From a checkpoint of a small self-supervised image encoder: moe top_k, batches of 256.
Rows from block 11 of a small self-supervised image encoder, named by matrix and row number. Rows with one number within an expert belong to one neuron, the router's apart. Each number is 128 + 24 x the weight over its row's rms, rounded and kept within 0 to 255. All counts start at 0. Numbers have three digits each.
Before each expert's rows are labels from the 100 images, of 14848, where the router gives the expert most weight on average: "top examples" is what is common among them; "patch colour" is the nearest of a few named colours to the mean colour under the peak. Only what is clearly more common there than usual is listed. The data: close-ups of made-up surfaces with and without defects. In brackets: how many of the 100, against the usual share in percent.
# router: router (model.blocks.11.mlp.router.weight, 4x128), inputs 0-63
# gate: expert gate (model.blocks.11.mlp.gate, 4x64x128), inputs 0-63
# up: expert up (model.blocks.11.mlp.up, 4x64x128), inputs 0-63
# down: expert down (model.blocks.11.mlp.down, 4x128x64, transposed), outputs 0-63

# expert 0
top examples: wood (94 vs 11.1); hole (31 vs 10.9)
patch colour: brown (88 vs 26.4)
router.0:081111111134131157119133133147133125121124134151169137118088162121130126087145160137130122119155129100162112178149181151123065128166147123105127145146164147094105118140113137151151102133130112
gate.0:113113139108141100132141100128144133112115167128157080100148121083124145113115141111120105093139121104102055123125136151138117118116119056107111109140167091102118113100110107147112135089110072
up.0:148167128128097160139104139069112149125138096098121163123090142130123122116146125133087169121138090155101164130120154085128131130157108100127119178133118179105129158123120158115162138159157158
down.0:139122129127120120110110123113101134091131111139094136197113117157130106106142080112171147106116119135140120139178141147125133119161112143118140137109131088128126105129141125101128123092123087
gate.1:139151175125115089126092131128134120104121103116154099125123140112156147062143119133118132087151081132107118133113128141133115121132104072121115134149160108094130095102117115129116183098109100
up.1:150144126090125092147088134096142132089120112086157137138099149130124139132158141125096147120153092128125120102180181084105128118149086085102136158138163142125129134104199134142148157141070092
down.1:086120096081158160160104151109126127133132100127107122184119113082099114126132152124115146090153081100146112170140168154149155182119112134089170138110162142133132115101143133131097144110134120
gate.2:155104085166120138125121159134173146121129196148121120154108147121124140159120109115127152170154152138103135121150150124093106126139186137084153125122146137126104149128126186143162114146103140
up.2:142114128116170107103122167114118168136111125161132176162115123168108133139088145183131113132133146122162178094132145101116150167098137120150177105160181119153143154109143158112160115121091118
down.2:099145111161132150173155108107166156173110123071089062123144094119094161134091125118143109119095076127125112150133130106113121116110083104094131114147129150148073087123123123145072141113132138
gate.3:130118148100160133095117113187179144124116186105095139116107132140097121136106096145125120112101105106114113112118128157139110153129105121143130137132188077153146150161154120126120122126132103
up.3:134152133124147150125127114160171125109128148097158127163139140091091142097137150174152133145150094137184126159155124148138155147128082157126104138168179136147140109103118102134137124142138128
down.3:143108102108139128109139099177113153133099169136123126086127125157135147117150098140110109164161109139168097118078109103106158164169149126164127103175146122088153175116117099140113129117097097
gate.4:116161118148119122143122058106115073118147126138137146119118146138155123103094144116125143149111146098139069109115093127153119107151139163140133130107106149127139109205112124149165178136154148
up.4:172089148136112133142115148134155133135109149117095140137096125135119139162149108152143123144093135122142160120182155137074155147136158151134162093129148122162091162102129150121115116124085112
down.4:101099132086108126098131112112156145135140112158091140118137132101129107115187058130149182140148102149154151118147135122155115123165156157115130088107139088137130121140102139128166137159144160
gate.5:115121114163117095093124196137116135122103113155124171124127125151156140125121119115140117124123139103125168103098131114121118108111148147115157068106120119118085178182130122115140084134074141
up.5:161138123099118167165114066128133132132153148099126106129103139089110116138131137129110152137135118145139100149157130148121114135164107120147103186139143142122159065079110140137116161126172123
down.5:092120099149124101151135140146124114147126125082125134162172142179105140136122156102140138120120161138137151092143152088166111110165138102101118159133158134095146112113121139135137112103140087
gate.6:118120143119124104089094154132127141118107108131125114126096151136144115094146082121123130071134073110103146113120122122095145111141120099077096079116138122126124107126156112115138136125080134
up.6:095089129118147103097137150166137104143107133199109159133138120129116110154114102110147110134121129113143152138083128131080121129107168205143138100127109126137113152155129122108131063142135162
down.6:203138136183109116101144101119118151100135140151139125082108140144143125143126123136144112180131169144110138098113087160099121099098144150179110117135079127151098137131114132132163120161131183
gate.7:139114117131097109131133152119183162134112118142113181121125101154093109109109096125163097127096128128116160140141104114142093177112134105129158094167119145137150135108135136075117161124136129
up.7:127092132120120116133130099114089132120112117094114086135096152141104096141175127145091162140146102141139123149133186102152122110134106099170146174130112106121134162134141106108129183114141093
down.7:143084153132147146131144156106129126125140134130130118104109133085122122147096121122132136147145124110130141096127133085095123103130146127142106103167093149108123127135109101095158112121125109
gate.8:149126199136095149124134140142158123112117131141128131145142107147103116151116132172127063160117117124172162140137175165165188122153156128123136102144119104125128142126130168120143135130131090
up.8:138148062149146118159111133091115133138136138109124155132090139123132131114141131072143224104131137154078144113128103069106116137101122143133133149158149141129119150142116148125126123118122162
down.8:117136133163123126132155123136180142137143138094168080119151135142131158144116109177131092149138108132155106086117155167175143125134085122131115142149116118121139158105143136141112162134159110

# expert 1
top examples: tiles (100 vs 11.2)
patch colour: pink (64 vs 17.9)
router.1:143103105126153067124111091132087108159139129108075142171145153146160130138136144108114109104092126127163150039119105121115133099125108123132113140094130101149151111116110126143117107132104161
gate.0:112108130117150134138112161136154156175136127097108117096129107160123082147089147088154089150082112143117155112098163180132096141155133146103104127118132152139147111125168106105092111129136149
up.0:149121142122153129109123095148143120104108151113106129144120118154132092117156139102149131137125140139122112113092155187149128136159173145113104150103153139101155099152110126147118103125118125
down.0:155142172162158159141157158150104147145139129086167065135113156147150133142077134117157167148151139153080161158127153097109093126111096143128138142111152150121154115141122146168153169167147133
gate.1:160137149105161114131093130083150100085134110164146152121140107113121158155137106107124115162112138101157097112113107156127112108140182126095096104140176130146055109146162119147113123136079099
up.1:145133156125135129095145144124090141123094153080156084103137107120115150149116139126097096074138129169094139126126138143124144138120097081130103129141143134122195132096119130137076129136119126
down.1:159106123102120116133158061143146134149108175139101141141157126157112135152137115106142167171108134128105144083150169145126099138098181153148149110119148128138120100102135137144133079127104133
gate.2:127120108091147115117106144110171165112116123156149090132147116063133096148134125125102101117142081126155079136118134115126109134132116082091133131120173141099117085107127090130090138075102102
up.2:136109148113101139134131133134116116150137164090154118121111125109143152111119151124068136100176106136160105138136103134157117080142110097098102158127193166088106113128083125158117122131143124
down.2:148107126122115077121141139141123125139145146114159097113155152200116162168132097115129156145140106131130130125115168116118129142104134136172196152129134116097140118087173174176111127121127134
gate.3:209133112117165093107164129097112151120112155160135118161107103131163162140127160102144103128149150138149130097145141180140093168133141123110130086156151121130149107151129161147103133122117167
up.3:144123172126161096073131081148099091099104138114118127168128128145122148173149134086133126095098174131137136093123128139120136117125146113159143108123122086151149128112120122131109117125090123
down.3:136130133142103074141106124092140154124128130129132116117111125080122108083147119153120142127149132120136122000150098122115040104142126134094121135101142121133103123124114126125143140142119106
gate.4:136170095090119120093126128113116161119094119103106096141132110101114134115110119110121107120110122168141131094105114159130108165125081109125127124169107071106152125110170086097082141081119081
up.4:062132164100155146095117147173109134136111087116124121116145059095073087119136125137117141100109113131135135153131129137148172143115108136144142114092114137130145119098123102073116102121127122
down.4:161132169148108140123139139149122131127114120113133134165151121124134116160091148174152115100135106124125166240128124149114154153112110123134151140111123131146128138126161110116155107145117112
gate.5:102162141143106146152113087068119088078151137119121113122119141111124140131126135103131134158127142135111074157095089132155127144124114129138113171148105113147160117158114098148123177112158109
up.5:116158094126135077118139079110102120075144132163109126128141137124127125134146097103165127139128113119132066125117099152170091156118107152136106130129114099146164118168126092141090137091166120
down.5:119140123151094134127165141152107136105156125115124152097103131215105097154112114140141141130124138098125146157136157114090151131125141127176130129153108136104129157153157144151115129114146092
gate.6:157182096176134098142122129140153131125117130105139140136140145104172146113152135122121138124108127119171125100171122120147143120137141089118099108133188085124126163137135141155134132092084108
up.6:120108138158125128161116101122111090125147095140133138116125128113152130088114130129130135145099158068154080155132101177138122111147143121105110108094144100127072118178103121140169112118109122
down.6:139150129131133105093086109127130134086109090139141098193126120110152100136102110179128117115144092136153147181134113170133128113097109116122147142134127091134133171124155150088123163156120104
gate.7:138159157132113143123142140153107122102126132119152089102143100120134112142146157129135131127123143125112140147097175102124135123149146097157099113147117106098139143131127138147063161088133068
up.7:144142115110137087127154126148072124091126128145147073136123109119154122138158151107117137098146126116139120117092163096124133138142158093153106106114129098103125109141097136148079162094094087
down.7:136129093152115137172109141117138101100123126138194098124135091156132146142121144111093101139154112110156087156135119099063138119126143122192166117122148134132097146110170142107135149129102130
gate.8:144151097146072129121111142082149106121082118113083094082135088131131119142170155121072133141145131139120151134142119121126109137135095085106132123173127118073151108127146134125093156112081125
up.8:118118102133111117143127111102153104100113156125106076100108082100116163065120167134089117132160152121084131137101149151109119124125145119153115125130134116133130125144143122119154151120130112
down.8:077161108120114109132119126124157142138114103089096110100086141141143119134122089135094093121144103131136092143119141159146131107100112081143158121151168120110100169154151106129097174104104092

# expert 3
top examples: wood (100 vs 11.1); bright spot (35 vs 11.3); scratch (29 vs 11.6)
patch colour: brown (85 vs 26.4)
router.3:104129128129098127118132137180189155124128098163145137141113128151104108119118101104153136147141086164082134125127104117136124141117130142129123129132087154132149156123155146049118125124135127
gate.0:140133135115137112096132093096149119111136087138116118149135111127120151109138103134124126132139056138125070120106102145123120148114095151152124117111082144074116126107143123085078093102119117
up.0:121138157148080105134160103155144126167129132155079182140146121126134086115135126124162106137096162115156131117153109146159124115117118135118130102175132114134140088104160121120054117126138125
down.0:115162131130174127126128124164161127155166171099111168144143161110159109120132161139158145125114132099128097132168129110125145181080158136074131154197122171145151108160148127150158129135152148
gate.1:172164076140097109128123153141141132110112163112118130137123116145108133135120149146094108159127156097111120080165152100111143130152151160133170104121142125126095122139139176157114130099095107
up.1:099154107131078127129142134108123139120127116118158136136138088117122124117122118127131117168117152114070117075158139186126168170138146160088116120147131120132117105138121157120103106091123103
down.1:100113139121160149105137136150109095113173109133098120097137149171134089116126174138104108131080104121105141068098122100135132134160129115140166133087096095123140164119102117127121139128109115
gate.2:104122098072127127101113146096106142147125139126113106134129115091105160128081102137109107144147113123138127104115164107098139121165121142135121099117145150136088139142141137147108093147165122
up.2:120121140172080121144138137151135127122144123127053116109169102168103114114078122098164093147070146114109164110066145120147153127117124140140160106092115119077146105132126145154113127155134124
down.2:109120098107134119170118108111146152141123134115147106149140104124067131129104156130120088148136087146102147161115115125165115148140103106087156147121191138152129104109125139148146150126121133
gate.3:120128145162141101135145162146134126113112092144143158071159133116148115082122116097135126124086163151126107140116096168145134109102119114122076139137113094116157148122111105101159119096133133
up.3:104106105120065163154109148091134096146156126123117090126127115162091133135124144138120099127171112117103115150112126088126118125133114157124150097097113144150115111130127112142175135121155175
down.3:145136115120156104095130142125106182122125097140135120121114142158165149129108110150135147074104090156145147121145149122104135148120078147159146150100066117118141152105144115095106091125164111
gate.4:133145073119107105111118139139129146120119129130139091143117093107157156116143124122125126160106119118104099054126132147131177124126124136085148113153141128121113131155113126162109126127115133
up.4:100132109127124117114138116113126104126116123122076134094132133080129132128122115147128114134085088118163114185121110138132088123084090148112147186127120133108112123098162129121080124135145112
down.4:077164119121117140124167157118182126128146090127109109110135126133110147125136158155094138169143117113185137194154111146148133129123136087122116125140106145153128141148117106154103163128137155
gate.5:154142072132135110111098121119105146094082144112143107139126107109163121138097147147078110125154136086139084098148142100079120107146139099115118124100176101093097143132112157146111146103086076
up.5:127107147154134132131091117109141132111143142104144180080121130135135139098131098099155120158092154123097121154131137140154127133158150150107094125134135134109151149146114152158103101132149116
down.5:119139140117114161162108122135116128139168113074161102105206138132122134101126157164113140128089145131121120182132151152144133148131123152113134144115120158118164123137134113129165135143129156
gate.6:146138113131142130108107126112106112081115153104100135139117123122151101138096122122069096159125130069137101100129125141084130111156141113101138102126142083098093122157127151136121139095075072
up.6:146151105086154135133150138152109125148101151171149106158091111131144121132140149141147127095114155146124191084166111146128085120112151124155139153081133134161114131148107112158165100172141150
down.6:145092104134175114143144115144144110126109150174137129138084118126112147105108141073163108101144162139128122077157134121134140119150158133112134134126141130165103155096132119133168097131121134
gate.7:134144152117160146081123141126114111119098144135134144161117141134095077160135143113148145110121135132191182102146142115112160119117112118125157121135134110121147130119156139106097146163098115
up.7:135148165117141168088105126131101103102110137118124110171128150141104120167148165108148175122135146148141172127124157122117156112121117140140149138143122131131138166113154160103109141121098125
down.7:085133156108123152141147125132132117150113127096113109135117097085169079121095129119144105133112177115087155137105126165127117125153115119076132132106143125123133108157136122105083155167119054
gate.8:126124091107125083139147130129142130127133146167085180103127117114189163115130134139106116142121131102112120116123112160148129102112154133134128151116131174093117146151132131186098107178120115
up.8:086173140152102168125154120115125122104114139159169125116111142061114118113129144137117117110105140113073085156108129135158124100119118081127098134115151154105097132118116088146101143134121133
down.8:097137173128146131165135128147216121149119136065129114106129099110099122102111145113109076137131152113152110135169102114185136115134131097109118125139130126135137121159127098140135172140152124